Weights of a small class-conditioned image flow-matching model: 23100 steps.
Rows from block 12 of a small class-conditioned image flow-matching model, named by matrix and row number. Rows with one number belong to one channel. Each number is 128 + 24 x the weight over its row's rms, rounded and kept within 0 to 255. All counts start at 0. Numbers have three digits each. After the name is the row's rms in percent of the matrix's.
After each channel's rows are labels from the 100 images, of 14976 (inputs lightly noised), where the channel reaches its highest value: "lies over" is the class under the peak. Only what is clearly more common there than usual is listed. The data: drawings of small networks of dots and links. In brackets: how many of the 100.
# convs0: first 3x3 conv (model.decb.0.2.convs.0.weight, 64x64x3x3, each kernel summed), inputs 0-63
# convs1: second 3x3 conv (model.decb.0.2.convs.1.weight, 64x64x3x3, transposed, each kernel summed), outputs 0-63

convs0.39 074:128128128128128128128128119128128128128128129128136128128128128128128042128138069128172128000128128128128128128128128128128076136128128128128128128128128128128138128128128128131128128128128138
convs1.39 244:128128128128128128128128128128128128128128129128115125130128128129128128127149126128128123000128128128128128128128128128128138128128128128128128130159128128128128128128128128128128128121129131
lies over: link (37)

convs0.61 107:144128128128128128128128127128128128128128128128129128128128128128128055128153071128128128129210128128128128128128128128128125142128128128128128128128128128128128128128128128123128128128128000
convs1.61 357:128128128128128128128128128128128128128128128128128128000128128128128128128135128128128128128121128128128128128128128128128128128128128128128128128128128128128125128128128128128128128128128128
lies over: link (37); dot (29)

convs0.28 128:128128128128128128128128129128128128128128129128130128128128128128128052128000090128138128136125128128128128128128128128128164124128128133128128128128128128128127128128128128131128128128128146
convs1.28 344:128128128128128128128128128128128128128128128128128128134128128128128128128000128128128128178128128128129128128128128128128128128128128128128128128128128128128128128128128128128128128128128128
lies over: link (27)

convs0.46 054:128128128128128128128128126128127128128128131128128128128128128128128018128000098128098128163126128128128128128128128128128127118128128122128128128128128128128127128128128128128128128128144147
convs1.46 219:128128128128128128128128128128128128128128128128127128128128130128128128128165128128128128128128128128130255128128128128128128128128128128128128128128128128128128128128128128128128128128128119
lies over: link (49)

convs0.50 095:130128128128128128128128119128128128128128140128140128128128128128128031128164077128044128007129128128128128128128128128128124136128128129128128128128128128128164128128128128127128128128128133
convs1.50 338:128123128128128128128128128128128128128128128128128128128128129128128128128128128128128180120128128128128116128128128128128128128128128128128128128000128128128128128128128128128128128128128128
lies over: link (59)

convs0.45 072:132128128128128128128128128128128128128128127128125128128128128128128057128128100128128128132103128128128128128128128128128125146128128252128128128128128128128008128128128128131128128128128141
convs1.45 157:128128128255128128128127129128128128128129128128128128137128130129128126128130127128124192128025129128130123128128128128128128128127128128128128126131130128128128128128128127128128129128127133
lies over: link (43)

convs0.27 371:163128128128128128128128167128128128128128132128000128128128128128128211128128079128157128128128128128128128128128128128128128120128128128128128128128128128128133128128128128126128128128128128
convs1.27 076:128134125128104128130114109127137132128133139127121131126128134128117117132120122128077128128128184165114130128128133080121128156111001208122128124133132128129142128117107127121126128156133125
lies over: dot (100)